From a checkpoint of a small class-conditioned image diffusion model.
Model: 6.63M parameters, 32-pixel images, arch dit.
Data: trained on procedural textures in two colours, tilted and lit, 37.4 epochs.
Rows from block 5 of a small class-conditioned image diffusion model, named by matrix and row number. Rows with one number within an expert belong to one neuron, the router's apart. Each number is 128 + 32 x the weight over its row's rms, rounded and kept within 0 to 255. All counts start at 0. Numbers have three digits each.
Before each expert's rows are labels from the 100 images, of 14848 (inputs lightly noised), where the router gives the expert most weight on average: "top examples" is what is common among them; "colour at peak" is the nearest of a few named colours to the mean colour under the peak. Only what is clearly more common there than usual is listed. The data: procedural textures in two colours, tilted and lit. In brackets: how many of the 100.
# router: router (model.blocks.5.mlp.router.weight, 4x192), inputs 0-95
# up: expert up (model.blocks.5.mlp.up, 4x384x192), inputs 0-95
# down: expert down (model.blocks.5.mlp.down, 4x192x384, transposed), outputs 0-95

# expert 2
top examples: black (70); ground colour: black (55); yellow (50); pattern colour: yellow (40)
colour at peak: grey (49); brown (44)
router.2:168157152088101092127151095148104123145115146188050116105156150125145134098124149131135089164151085139152076144078121123180122155107099089128157149130146050151139101144108209084098106105083131121079067113059130063141190156147101123105147088086186185140130113095123128117149107145093162121
up.16:101124184161128128142041128128068229167208128128091128109085207129128128192128137164064128128050128105118150128128128152128197128128128163128128128040117165117128128056128154128095179154161061128151128128128197128186128100170222128128096128128042128085128128158128120162128128128128128078
down.16:081128203126128096141128128084123098128137128202184128128128051128126128128106128128128128128128128094128128083128128082122128128138179128112128156128236103128128128128128000168124157140067125128128128214128099128128128128157128128128082128128031095128215181128128166125128128141128128128
up.17:128141128148085128163164112128110197184128128045126128163169150177128128128128128075128166171129090070128163076128128116128059103128128099128118128177128128128128067076128128128077128110152128128128060122128128114097128150211050128190168128128131095094134128108128128128128128128128128087
down.17:128128128136128073128172128128205164075092075203128128160148159033163128128128132128128142128158128219128069128128128147128065115128128172128128128128128184128128103059128128109111113141128128128128050128128131145160104128248128128128128128130128128089114128128128128144128075091174128128
up.18:099128150090148053073128128176128098128128128111128128128078169128174150128159152128128128177114128156128128128169128128060146110095128128128128128034128128074128128187128150153177128128104067173128093162051135132065118050128173116129104112098128088128097128208182128176094158094128128128
down.18:128128109133168071128128112128128128128128082081101128114125077128124128128119128128128138121141108128128115128137128088101128128199128128176174171087128128050133128128128128114151100128162060128108152084019127138108119234128134114128140128128042141100153128128128116098128128227128128128
up.19:128213128128128128128128090128222128128179128128128128128128128128174128128113128128128128128128128128149128128128134128155128128128128128144128128128084128090057128071128128128123128109209128128128128157128142128175128128128053128128168128108128110128128156028155002128128156174128128172
down.19:128088128128137127166128061128128164077154128097128128128128128128128128128108128166211108071148128128192128128128128128128142128128080128072130128183073128128019128161128128092122170172178128128128100128128174128068128128110075128096128120128096108234128128238088058128108185128091128128
up.20:203128128164035128128128128128128128102168105128128128132062198172199128128128128128128129124117128128139128128128154128128128176128128128128128128139111048128000128128030156128128128128146067161128128128148128128176128061128128083128203128128131092076137137128128128158106128128135128059
down.20:128144128061128076128128155128128128123167128097075128128128215163128128215128138128128128128128081152128110128128128142150128128143128147128134072070128064128067128128107128128059128134128034119128174128128084128128128128195128128128128128128128104115048128169255153128167128069128146128
up.21:128128055087128128138128128059082075128075128128128159128128189128118128121085044128128132128128173128128128128128128208109128128128128128128128128112128149128128124221128128167197181162128089128128170062141120154128128190131105128128128128075141128087128128040128128154179220109128128133
down.21:128128169084034128063096128128105128128191195128188090053039162150128128128128128128128128135128128128128128128128100000128164150128138175128128128238128076138087128128128128070128090136128128140128089128128128102183087069128044128096128097112128164128202128162170171128151128128128128083
up.22:128085182128131128205166197132128053179128128128128123128128128128128110066128128128128128082165081151128128128128060128059121095128129112128081128078128091106089173176070128128120128128128073196078103191062128128071128115070149138128120128128128128102128128141128128190128128128193128128
down.22:200128179128128092128128049128064128115159128128131032099128140084101064126071110128204149128189128190128047159128120067128128105128128128128140128109128085128128128128165128128102128128128047041128128162128128194082084202161128128155128091182128128122128062128143128127128128146128094128
up.23:178128128039128066128128128128128128180198128128128167191128207128132128091128128128038089128128188128128128128128128128123162128128128177128128094022128128128120128236128098216128128089128128128128195128128077206098105162046156128102106128147128128045078128128128128128128128128160099128
down.23:128128128162128128128128128128086128128128166128128128128128128079128128128128128128128128128158163128193128128128128128144128160182096185065128128126128128128127128128128065128109115092173128128067128128128160128030128128128146128128128128094144128128128128055128128165128128128128128074
up.24:102128128109128128128176128075097153103128080091088107234128128255128154080141036128128128128128128103170180128128115128105069115128128087135097128128128139128128128160130128128128128128105128128068089136094092136128128128128128155128128128153136202083128164128185128139128179064128104172
down.24:102128128128128128077084128159128171128128128128128128051128087255128128128104128194128128108164128128128188128099174128188140128082145131128128128141185076220128108100119128128167180160128128076128153148108194103128128128128167172128155128116205109157157128128128071128128128128134087200
up.25:128123128128128174128057128195193110102128064128179128065128128116128148128171206181150128128129128128128128128128142128151097128083128128128128128155120064096128150128128128128200091128099075128115096063164067229128206116095128128119078116151128180128205128128128246167128128125143141128
down.25:191089151128128148128225133128207187128082142176128110163128128128128128128100084182128128056174112120128168140128109128107128128063128128164128128121174158128169074128128128128190085128225128119075128128128128128171128175128128138128090149128128077112098146089128221128107148128128132128
up.26:036128184128081128153168148128128128128206128128129125079163128128128114075081128128126128172128128128128113128126128128157128128059115190130080136128153108128128080128128030132015150066083094176128128128128128128114128128128051141248164091128128085135075128126091120100074179128152046071
down.26:182128128103128128120128128128168128128128128128141128128090128097090128128128177128081117128128128128176128117128128128128080128128048128099128114128024128144083128128129081128128128128177128222128128151253140194103128128216128154128128196128128082101104128128101128141128128140134195128
up.27:128128128165128152193109155128167128128128128128128128128128128128128128147128128188089128128228096082040128077200128128142119128128128128204128128133092104128128128096128128115076128128128097128061170128074128128128084128060128128128128173080128128137112128128128128128094128128128128128
down.27:128141116128128128128128128128037128149128128128128128201128128128115128087070139083128090128128153148060085128113128128128128128152128128186151208183128128128105128128103154176128202128128128066128188125167128128128109128031128163163176196129094128128129128128063128128128187128128128068
up.28:079148128128173217214128128128128217089128128128128195154095172128128117137093128169100128159128128128128180096128125066103075110128169206128100104077181210128128128076089098097128117165051077128125165154169128082128128128176093128128128128087085128128128128128198086128128128128128197128
down.28:128120098093142054063087128234128174128128108128128128110128151162128118128128153128100146128076166128128128128151128128068130093154128128167128044114128128128128128128128156128128072128128128156154128057128173128128148128128107128128059128128128128120128128124094060102163128128073185128
up.29:028201088027128128101169128099183134108128128182100128201156128158090128092128155128099171099145165087128128141162128128068086213184145078128128167128216128077097128128128128115128110115149082219128087184118181128128128109188128128177148149153107141114128128128128128199119128071128128128
down.29:068128085128128088128128195128128070128128197107082128098115089184150128128128107128128111128128128128128176128184153128128128060095128128189073210128128097122188186128125161128137075128115128051128193128095128127128128210047128148138186128135118135128139128187128128041128110128155128078
up.30:149105128031128128128128128104214158062128128195080116092128128071128171144128034128128128076128128149128128127143175129128128128178118170128080166108203128134106194220103157128128157206071117128128128128194128135128128085114128128156128128128157128095128192128128134107128191115128167128
down.30:167128128128128153128169128128128128092128128162137128128128128128205128128128128128128138128128128128085102128085108128115128149098128140128168138128203128128079023049128178128107073199128128124128050128225128128128189128185156105062108128137141128128070128128128128144190128082128179128
up.31:128163083086128155128124128126125128128128054170128110155128128062128117130128128128128145128128128128065181128128128122128128131128128128128056128189128087128100127164098128077128138104128074077128034054071060128128171128128081185172092074143128128086128172187131211135157121079128128134
down.31:128128128128154175129128128181128128146128207128128114166189128099128149071166128128148128128139128095026193128109219210079108128128128106128154098120111128128170163128128080197128128128128128128074167127128128128128128128128067156155076128128128132128130128128097205080185133128140128128

# expert 3
top examples: red (78); crumpled (77); teal (68); ground colour: red (42)
colour at peak: grey (57)
router.3:126140122204142115127111157166119114121065205180099133090076100119145152130153132130156077142136106131154094180136146094157159170147201055105137156205058015173099098163138173108130114126134173136149104091068099085160166125116090129119108104129190121110128104146100200143148105193129115080
up.16:161099128128120128104128172122176128129128104128171055137156105067128128177107084128128128031112217149071116128156128168128218128128170111128128179095050128128128128162109085128128128185163117083155128164223101128148128128128151128111064130128159128091128128099128128128152128038128128121
down.16:232140171128136216193148128128163128117075128128108128163128141128126160128127107128128115215121107128097128128172128128155128170233128131128128137125128136157128186128128037171128128167128128128199128102181128126198070108128128141105164180128065128128128109129128128177184128059201128130
up.17:175036128128128128157061128128193128070176128128193150128128087163128128128128097128128144128128208073047105104076128129128128104128128068191128198128128128128150048128140128128128128072039128069128128151064206128128128128128128139128128219128128128055200128128166128070128128128128128155
down.17:151128128155141100153127128121104057086176128179195128159082128159128126128128084128128128170128128116128107153128086128153048083178044066086128128180205161128134128128104157128128120128173128128128129128128128189106128128149183128128128158128135128128246193128128145159094157128128128128
up.18:128128128166076212128128178103128128166051128084128128128119128128128128053090148128128107216095128061148128128128146128098128081128136212128128201147128128108128071128128109128128092161128097128027128128128082217128172137087139176128087091128138094137089128087128128174020128128142068128
down.18:041128123081128128128128128128161128168086136130105169128128128125128128165113128146128128128187128098128128108111103159128128166128186064158173128128104128128156128128128111128057096157153128128179128124128099060166128080081155069193128175128128128128128119105108128128112085128121147128
up.19:128084128145128105128130207085201128190084142161099128128128139123128107128128128128128128128128128128166093079203128152039128128111128090066128128113128128128128128128128128067128167099068139194128182179082050149110156129074160093188035128114089128128148175165128066128104115128143087128
down.19:128128202128236128120128128179128128155128128135177128186062128162174128185128147128089128128168110179093128128158128221219128128128128128138125128128230128128129128116128128128128119128091143074128128128085128128128128164128075049138128121094128128128096128072128073128128184132128128128
up.20:128095128152156116119128105072068110091128070128081128128093128128237128128128128081128128110106128128132128105128128139128148128128150156128085171120220180083077128128128154157196142128128128065128103128000128128086128128207149128202128083110128128128098128210128128128128128128128128128
down.20:006123128178128128128128181128128128128128121128128128122192056114045128154095128128110107155128128145128128128026103101128128096128128135120188128127196055128122128128128133080182128128130133128128065128025059128067128084064097128154042153138125128156099128076128128070128117151073128128
up.21:064138158115071128086128090128112233216206128122154128174128128105128107090195231140100165092101128128225140128153128128103096128128128128181128128128128128044120128128143089128128128128189065109086128128128167172128128128149204083128128172128082128128128135128158128128128162128128105139
down.21:128199175127234187128128128049128128219113141128174116128128044137128128128061091158128165128149091190145152128121128128128128030096152128115128219128106161046127128172128128104128095185186128128108133128147107128128073118128128128128183128128032155128091128128128141148128128146128131167
up.22:128128128218128128150217128255128102128128117128128177128137073128128128128128128128115055128128128205082128128046128128128154128000152128128097128128089124128101128128105128128128128151152162126128120128128089102074157128128128164128128142128153123128128177128132128128148145128148128227
down.22:161128174006196128089255176000128128128128073128120128152128128128128128112128095113143128128059128128088128148180128186135128128068128128128056128128121132142167128128128128160128145128141128128123102128108077128060042128128153099177128128128128128128148141167127218111128135128128215128
up.23:128128128128112128156128128128128128057093107111128128128173128046128174141075050128153158126128128128168174148083128151107153128128167094128128148148168128128128055128097128128128128160169128058128133128054128037128184128160127110128128028107128128029128128128128128128166146128084097085
down.23:196128128128128128103128156195128128104128128133154171054128089027128128128150128128128118204128143128128141143102128128112118145128115126128129151128127065146096176128128128128086128128084084128134092128094128110133128128128128114128128239214083128128155083128128083177128128152128102128
up.24:128128070106128128108128128102171128097128102128085053099118128128182128092126100128128103130128187128128215128128107128128152205145128128128128128071128128128109128128128166128214128128128128128185128128178128161088128128080198135088089068173128170128047128128128128014128128090128122168
down.24:128161171128128111128128128128121128128128190128082128168173190148128128128128130128128100128128183121080207128072097142108128066128166128126148128128085128128121128128145128128128128128128128128033041114128128128194128128160128076057085128174090128128141085128128128192128128247128128166
up.25:069128097126128152128176128161128191069128120181128100128125054086129128128101128128128058089128160139188128045085175162128128128118128078167054104186070128128012128128128128128128128128163098128161064128129128128128134078117128128128103138190128101117128128128128038127076128128127128082
down.25:160128211165128163135128118133143128128033128128128190084128128147126128202128058128128060067112085128149109128151128057128128128128128180160077176192128128128128128128111128133128057137174128142174070094128128121134139124128128128161128089108136128128098128128137153087112076128128166047
up.26:128128165128128128137149128158128142155165128128128060017108128128172131150131167128128074128133207128128090166127128130116128128128073128070128128091240128130139168128128084128136130072128161078128176227143128128128128128128163120074160128128128150128128124128128128180088102099128128128
down.26:107100128209170185128128119128128128176128128128128128188128128128128128106139183051128128131128113120191111128128128128128159086049128081128046128075128109142128094199108128128128128103128177111128120128132076039121128128128128128128128128029128092128104128114148106128128128128150126128
up.27:128128128128200166173128175128128128128128128128128128078128141128157128143137117128128133045196128128074128128123085069146128128128128209128072128077128146128142128201128128128128144128078128180128128115060128128128128103128210128157046128114150136141128066175128129128128128128154128124
down.27:128128128067019208076128159102128128087218179128128144128128142128086128102128150093128128128026128128140128081128128103128115128128108128136128128128128128128128128128128128128140128147142128128128108128128096100111128150128179150128128103163128128128128128106128128128128128128128124175
up.28:128128148128109161128128128128153183170136128068180128128120156102042128181132128086085128134128128128056128108184065125099128128065160087180128128128102128221075128062204128128059106128128034125128128128128190128123128128128135132128128126128128128128128122128166065119144128140197128128
down.28:128128214128128143178128142158136128128128128182096203128111157130128123128128128128128128128128175128120138079161128132128159196128201177099128128128128156136123107183093128128142128104128084128160128042128128128128142089128128117128134128088162128128080041180034041128128184128128069128
up.29:128128128126128151117149128128128128171061083128128126147090128069128128128128144081128128128104128176134186118145128125106148128122180128082069109128159128020076128128128176100206128128197128087128090128128089000128122128128128128128128128128179128046091195143128128100166153104128160132
down.29:148128128128215094128097128171128128175128153128128082128128129056128128128128088105128116128113128128117128128178128128040128128147128136160128093128128128128100197174192208128128128128105067167128192128071128128222135088223100128128119063128128178146167128108128128088131117087131128096
up.30:128104130183036088128159128128079014128128128162084128128128128128128117096108044098128128128128128128144128128128128128149128186128095128103128155128127128223000191128128114184100128128126128105128112128128128112128150128128128103128128119160183156067069085112116128128111128152128128128
down.30:128128128128191128093137095131174220169128087128057096103128128128128106085128112128112128128102091074128128160128128128089128150128115104128120114165156080128065116128077140056128119128095128128128128102174106128128128128068130128128128090128128128128128128128128128128128128183128128103
up.31:063171128100128128128128128048075128098128091110128076155128128111178128037128150128075128128123128102056128113188122153128078128206128128169156126060199124128117128098102113188115109118128123128180197128128128128123082104078082128073085128150128128128041078128128128086129172088128128128
down.31:128128072128128128128128118052123077128128128112133105128128128128128118151141128169128174128119128151063128169103126152128128131024128118128128111000095128188128128162128191128105128128128128128186128128128135128128128098137144081128128154128128118128190176117128077128128128128168084027

# expert 1
top examples: brown (50); pattern colour: brown (28)
colour at peak: brown (46)
router.1:088124104120109142078156192126163160143147109087193153124161135113153143150133152163125205117056145123081183129159150127070151127087117192163135110082124160111106141162141075136109154136144046200142225114155088147097087127145185160142057116128078054110053152143127133150128113136190083128
up.16:157128128145128036082128128128128112148128172128099128049128128128128128071128127000085222128132100128052128038202076128097118128128128152128137171128131104128128114128122128088165128102107128192058128128128128175128128158090091142128085109134125081123121135128128128128048128128128128159
down.16:128128135095122198128112096077170157128056128128128161128160128128128128184128159068128128155128098128128174128152128128197128137128236171128128128128229128128128128128128128187137123128153139086151128175128133193128128064123132126184074128128128165128175128128196131128128201128079128128
up.17:128070128148128144128107128128128148182128082128158170128128156066128158128167200194069128107128146118128081128128128128108067074128053080154128159128184128085127128106128128128128128141128128177128091128128049027128128199128134184209128128128201042121128196128128132128153128140128187128
down.17:128128128128120128128128128155129128128128128128128082128098165128128144178086128128128175128148105079004128128128141117156128128117128128054128128147128028128128128128127126144128084128136094128128063128082181128204128128176128128171147148128066128128128110067060124114147144128190128212
up.18:144180128138128104128208077196128082128128193119164128128128129050150166128128128135128128144128128128097092138128128128131120204069128128128085123128082140128128221255093128137128117168159074128144128128094139166083066128128167128128128128128124128128116123159128084128166157128128128128
down.18:153128138128137208104031199128128128134128128128128161128128174126137128128128128128128107128128128174106131128099110000090128128082108128128128105105128073128109128040227123032125128128128110128128128128137123146128128154128176144128128157128125110128128221128154128169153137128182128125
up.19:119128025150128140139116177128122128129128128128128077128152128128150128155128019128064128128152128123128128141159180000088105149156128073128128120128172143057128119160128132145128160128128128106128153128116153107126000128091179128128128080128049128106128128091128128124100123128085128109
down.19:128180128128093128100124213141128134128128128139152128118128128128087128068128128093117128128165099128128128128153158128172157128128111158171128118128226058128130128111128179135137128158189157119128128122135128151204102128128098129128173128128128128128173128125087146128128203128128163133
up.20:167128128143062099139128128067055131128128164140128128086128128064128128128096180166119117128021176128083128056128128128064128128128128128128128128118204128128128115083080128128128128112128106128124128092128233085095128091095128128130140128128128130128120128183128128128183128098128133069
down.20:128128178128243128128128065138096144128128154118130063140128128128150128108128117128158128128255128177128133128062128079154075128056095128128098128128194128128128128131172100132100128128084128128128128128100128128128128128081125128128072128128128154128231128128128128166128128128130104024
up.21:128128128105151128128128128128128060128128140138075124128141128123139128076109128111145111176111128128196080128146137172128057198128128074128097106133128085128064128147179190128124167088082139174090122061128128128156172128128128114196128128168159142101128097128092083061168073128093071128
down.21:128079131151085128128128128073128196117111128147104128128165128128128128101107092135159128128154112128119128128128128128128066128128128128128124128128129140111075167142175218128128128128128128128076128078128128161128128118157128138113082120139181092128000128128107128128128149116129128188
up.22:128128209128128128101128128152167128128126128145157128074132205183166128206115128128093128208128173162163159054046113128128128084128087128039128128128128128114118128140128136063128121059128128128092128095128128143128144128128068128205128128118199111128172184163128069128121102128128057128
down.22:063175205128128128181128128128128128128130128128147202128128114139128128128128116128128128118192088128128171113128128152128128128128168145128134128128184128128128106128085128134202082113128128088117128128095128128128196148128178111128128128128128096128075138041164128128117128128070128126
up.23:048128128128065063148105169128128152143128128128128162152128128099175142099159128124128128128128197109208114128188128128128128144128176132132156128128128128131077102128128128178128134115113095130116128128128128146184128128128187169128128128145190128069128138223102119128128128177146157085
down.23:128113118128080128082128102095128128128164160128128128135128128128055151103128074128128141128120128102072138128128194128076128128110066144062097128128168132128128128188099128128128128144117189128117128169128128185117142095129128179121128128128128137090128065128090128128128128128126128045
up.24:128128128193128160128128103145114124166172128095128128109128255128117128165128099139128128164185080168128160128098158128128139081128074070130074184128128128087079139104128128099128128128128092128128045128128128038128128128090089128123145045128167128116128084146191033129128128128109128114
down.24:071027003139131128078128111144193153128163128082153103128128051128128094128128128128184143128162095128157123054128128048128128128127099128039128160176128092128137128128129128128131139128090206130128111143085128136120106126132168181128128112110128131155109128128128192143149128064128124157
up.25:128128128115128177120128188064128143128107178128157128128128066128163128149128128103128128161107128166140128128147201128128128148084128143164128128181128128128128128128086128059086128101128140077154166128072128125128126111147053058126157128071128128128128104128128123185070147057123109137
down.25:128128179128112197128167154182128103128075128145128167128128128135072128162128189131128128100145128128128125128128132128128118059128107095187128128128128227128128116128125128170062128128128128128128171128128128144128116151128128128128128128164118128088128254128129128136115128128128128161
up.26:104084136117052091128113128128128190086093128128128128166157131165198157128154128128215128128136158128128148128128128036124133128128090128128128128128212114186130128128113140128128114139213128128112062098116128128177149144128128181128093128128128171108233110128128135114166040195096128128
down.26:128091137128174068187084128128128074133128128076128092128128092120128128128104128054128117128128128147128128120157128128128128128097128128176159098150128128107092155128128121128003143162143068128128128128128030133128128128128193128128128128069128128164000128128159137128112128128128210156
up.27:174170128155128128128124128128128128128072165128116220065073128128149128128128101128156123128128056094128128128196128128128128015166128128128171128128197128073111112128139205158128128066123128128158036128128128072075128128128128100155128189128128128144125128128128129128128119128057128128
down.27:125128128128128128128128133128205128112128128028161122101186128114114128096158192128141128178128066089209128128128068128047094128123128128123108136150215128065160128153064128128142067128128131135092070128124128128081085128128180128188084128128104128087128056023128074095128128118115128122
up.28:128120128128196128128128044128128112166128128062191058128128119128044074128155128152135115094163093128128118169128203079128128128128128128140165086204128128128090128128116088160110128128128128145128128120128157128128200128128128128128128160128128110128128128128128128128167187128128149128
down.28:128128143128128128128031143128085081141128128119121117128128172148196128128149033128147216128128128071072128096128128133128128128128128094128110089234128142128132205128128094148128134120128162128123128153128128181128076128128128128094128128128128119128137128128166128165158128128128128128
up.29:128128067134198128128088140128128128128128128128128239121128188188128128128100132128063128071128145066088138131128172128153104128128128128128142102128199160129128117128128136128128078128128128128128128128127128086207128128128139106128128128081128163078063128106189092126128128146124128113
down.29:128128060204128101164215133126162182089099128128184128131105160136128105128181077128128128128135128023128123128091207128072139144128165128134072093129128128128128128118128139128101082143138110128128128147128128128128128128197128128168128124128172154055128128128128128128109191128095128235
up.30:128088128090128178128144072128046128080179121134128138128124128084128097144076128128152090084094125139077138128128128128153128140156128128161110128128119128077128128128128128167128128072127128128128128214224166128068128112164128231092128191128037146152081103094147087137083128175139128128
down.30:169128121115210128128128166128049118128128128123112075128128188128128118142128177128128128128128128210128085122128128037128128128050128128128128128134128228144168140071112246128128128086141128128128128128148128128128254128113149224163128128151128101107128128128128113129128137128068128169
up.31:164128155128057125128158162074128128136114128154128122128128125128125140229058132062255128110152128128128128128083128042128128128111128142128129128091161128128128112128128192125128128128128125096188115128128115164128092128128137128128128128116077098127097140085159128165092128128073128200
down.31:128140219116133151128128128128079102150147128128119128128128075128128119113203128128128148128140128143128128128128194094128084079134120165128121128110137229128110128128165062128090128115128128179128200178128061128071131128128201128107128128057128128187128167128177125128105124128128190161

# expert 0
top examples: green (94); crumpled (87); purple (52); pattern colour: green (52)
colour at peak: green (39)
router.0:142093155083122147166037146169128149125134122114169146148152126153135068185152096097140154146097159127170147134163130140175096083114128181139074115073218203151156147117131103115151099107092132084105194157124098115137095083177147053140173139110054112155117080142131134165110225176140123175
up.16:166091128128128128182149128128155120071128108128084194117148128128115142138171150128128128128128076199147129128096085128151128134128128128128105187128188128128087117095101128128130020128110128082128157128110128128128101181128128130137162128080172128035128128106141108121128128172039119130
down.16:143128095128207128134179116128167166119128128128148128158082160128128110128111128128096146113128128202055098128128128128143128128153144128128135186100017178072091128101094174128132067128128135128093037128115135165106128128123128141180092100084128165128165026128108134128157128128115128112
up.17:144128123093187128128130128115120128128128128163128128090138123168104119128088017112162103074128223128013112128091176128128137141128163128128078155128128128154128128125128128128128127061130125162094128128117114095128073128128128050128192110131150016137128128128128154072168128152128128165
down.17:103128159100127144145128130120128160128174128128128128128180128128128128093128037128072148071128041128076116128218184128155101128129128128128128128128128154128138128162045190128157128183154128092083128076128109128128180068128128179128079128128128004128128128149128128036088116128155085128
up.18:122128174116128127215168128128128128128157128163128192167100137156128206128158052128047128164157128175058172128128128128128128052176128128063128115128128128128115128096128128128091170128171179128128128128128174121091138234126128128139112128113128043103087106128167100128086128164116128128
down.18:128184124128079128128158153142185134128128128135128106128128110083128128128128094128128121128082191078128128125156128128163129067128194168128161128128128052122128078128091158128128128163128081128128128128147128163128128147055167128128128128128128092187060100128128182128128091216128128085
up.19:180237128112193128128174110128128099128167128128128128128128128069128128076138165164037128097133089108062096128197128180128145128128193045189128128100179146153104128093113117128136128113128141128128130128190128107124158230035160155128103148175128149128128128099128186012161183102185110128
down.19:191128128143072175128136128128107128128134128128123128128128128128067139128128128155128138179128128133060113147128067128171128179105128105163128128128047128181179138128128128128120128128128229128128128124149120073175105128128128128128128128134210094128159093128186128177128128128160128158
up.20:128128103128107128160128128183128122128128158199120159128082128121231211159128156104104128128062128128209137188128088128107128045157128142122128128068180128128032128130069129175128128163128152128128107141128128174128111110067128156128159128123128115046128128128170149128128180150079128104
down.20:128128082128128085128128133128128207128128128051122128111066002128160138128128155128100128144085128128128128140128128128128128134128128128129128128128128128128128128159128128093048128144108128128128128134122131128128075128106050128128128128108122177102128128149128250128098187080137128089
up.21:163128127128128128136168163132128093128129106202158155109128071161089130128132128164096128132143032186116143128128128145128127202128128128128158136128128128128111128099128128128128236128128183214131128180128051128149100128043128128178105213116128157096162128095214132051049128128096128094
down.21:128128128128194128128118128074086110192128151128102128128036128182109153128128151137128128150215128166128113128129139128160128128128128055119128128128111128128128115128128117201128152128128177077124058141132128224061126130160052050210128128128128128128074091128128112155101128063128094089
up.22:128128128128128128128124128128128128193128128128092157128128128144128255134110128128133128128128128155128128128087128128128088097138142133128084128109175128128092148066052105128128093128146080102128128128128128099156067128119128190128162086104128128105128128092128128128128128136128220120
down.22:132128128085088119128125128128128128128128161128087128187128128151128128128099128128128147128174128128210140120180128128128087163131201128130128152207128128128131128128128092130053115094128128157128128128138128128070128100103128128095172128128185128081128128128054128086120128128027125146
up.23:128154120128128070107162128082048128128128135140110128128128145128141128128170128128128128128096128034170128128180128111185128184068128128128154128128064067200086128128130128128095128128128128141166159128106128207164128150223128142128171182180120128153186107156128128135092128128128128097
down.23:128128128128154193128108128065128128205128165128128140135155128128092128100050128128118103128117135128128128165105082094128074128047052092137128150128128082198157128128132120140116128128128128165151182139173128037034163116128177128128161132052147128128113128128128128149077128093128128171
up.24:166128128128169107182128112183128140128086093128128128106128128128172082128128128128128139058135073110128128128128128099159192090128128128128128128088128128133128128114128102128103226255180090128128056133048128128128128128169128128070128128128128157128128128162061128108123128128128128065
down.24:130169136128128128128128147128128128128209134128128180186128067128114128195128219128160128131126090173192128128128128128034128166152128052128108128036099128135128128128128201110128181179128128095128146149077128128077128128128128085128128145128152128128128128128128128147128128128113124128
up.25:128128128081128128019128155128128128093128074143128058128217128104142128128128093128081128109128145128109128059128128175128087128128074169084090176128128141061093153191128128128128132128128133097128128128174128102201128128128157128209127156128201128128103198126128128128128205114128128208
down.25:128177128128128134199221128092128128128128128128128122128128122128096102128128128164132128128128128128061150075128128153105128187118104128161153128151126169112128128128131128173128105132128128128078128128128128125128195093173128145128128128128126131057128045128157172086177231111154132218
up.26:128117128128128128128128113128128187159087145049169128199052128128128128032128223128071128128124128128128139128128128116128138128128128168128128055128128178092091128128118128128128061128102115128128128128165128162085128150128124081128128123116128128133128155180145074128124128128128164181
down.26:128128128174128106110128128128168117107128092128128045064128149128108128232125128128091191128223138128128148128128128128158129107128128128132151061128128061104128128157128246193146088173128128128144127128128128128128085093128081064058128128128128128057128128128128112104144124051128128141
up.27:111071195128128136208112128128165228128128120128128128128128170128135193143157106113128128090159193194128212071128103050128079128178079128139128119091093190117128112131128128128128106093128128128128150122083053128125128128128075161132189128085147144092108113128156096125128178128128128091
down.27:128100128128081106128128128119096128128128087177202128128154128140177081128138059164128128128063111191082178195145128128128128128128128128087128136128081128128128064128128122127128112110153128128128128128128128069128190128128093161100128118128136128128157241128132128165106149128128128034
up.28:105128128163080151128128128128078128128031128128128064020128131128128150128128204066128128135128128128081128071197146128128111157127214160128128082160094128128128191128103128128128155163128128128056128128147150154191128128147128128079080025128067110128177128063098128128081101136128131128
down.28:128078182128167128128128128128128128128070128128128126151128128128129128202146116060067128128128128128139128146128180165128128138084128187128128128124128160128190050128148129128122128160160128131136156186128128128128142043128128082128089187128114137128128145113128125128124090128128128171
up.29:128117162128128094141152149119185195128128128128146132198229074172171213185128128128255152128158128112102152128061125128152128128128167128128128215099128154128128128096128128118096128065128148128128153128078128066114138128128128072128134128134128170128128128129128128128128096128143128128
down.29:017128128128128128128128142176146128128167161128194127086128128128128128030135145187203128128128184128125084128063128128066128191165121128134128242111110128174128128128132104120128128037128128128128128128128062128128128158128128086128152128128128142128100128181107128133128128128187158110
up.30:073163054128128128128128175102128194052128128133128128128092128128128255128152128163135128156133130128128128128171186086102129128128128128128141128228082037141128128128211128131095128135128129128137128063089099128128153172128034167128026139142125153143128140128138128128159128155128091128
down.30:128128128076128126128126098203136128128128255025128128128146092128104211113128128128124119085128127100128128128167155202149128128007128128080128139128130183176194187178128089128107128144128113121027128128120128127128210148128118171128076083128128176128128128105128128105128075128128128128
up.31:078128085018089128128137124062163128096128056182128128128044128189128128118128092206128149129128141128101184155152128128128128062128094128128217128082239177113128128128128128128128169128139128159128153128128178128165101113128145128128105128079128128128128167103173128128128128128113038171
down.31:128128128128161185187153128156128132128128128128120128092184128131118188181165128128119184189114129128128120128128091145128128091104128128128000128128197230123128128128123128128075121128094128071060183128128128128128128149162128191128128154136128089128128128128128120165155149128128142128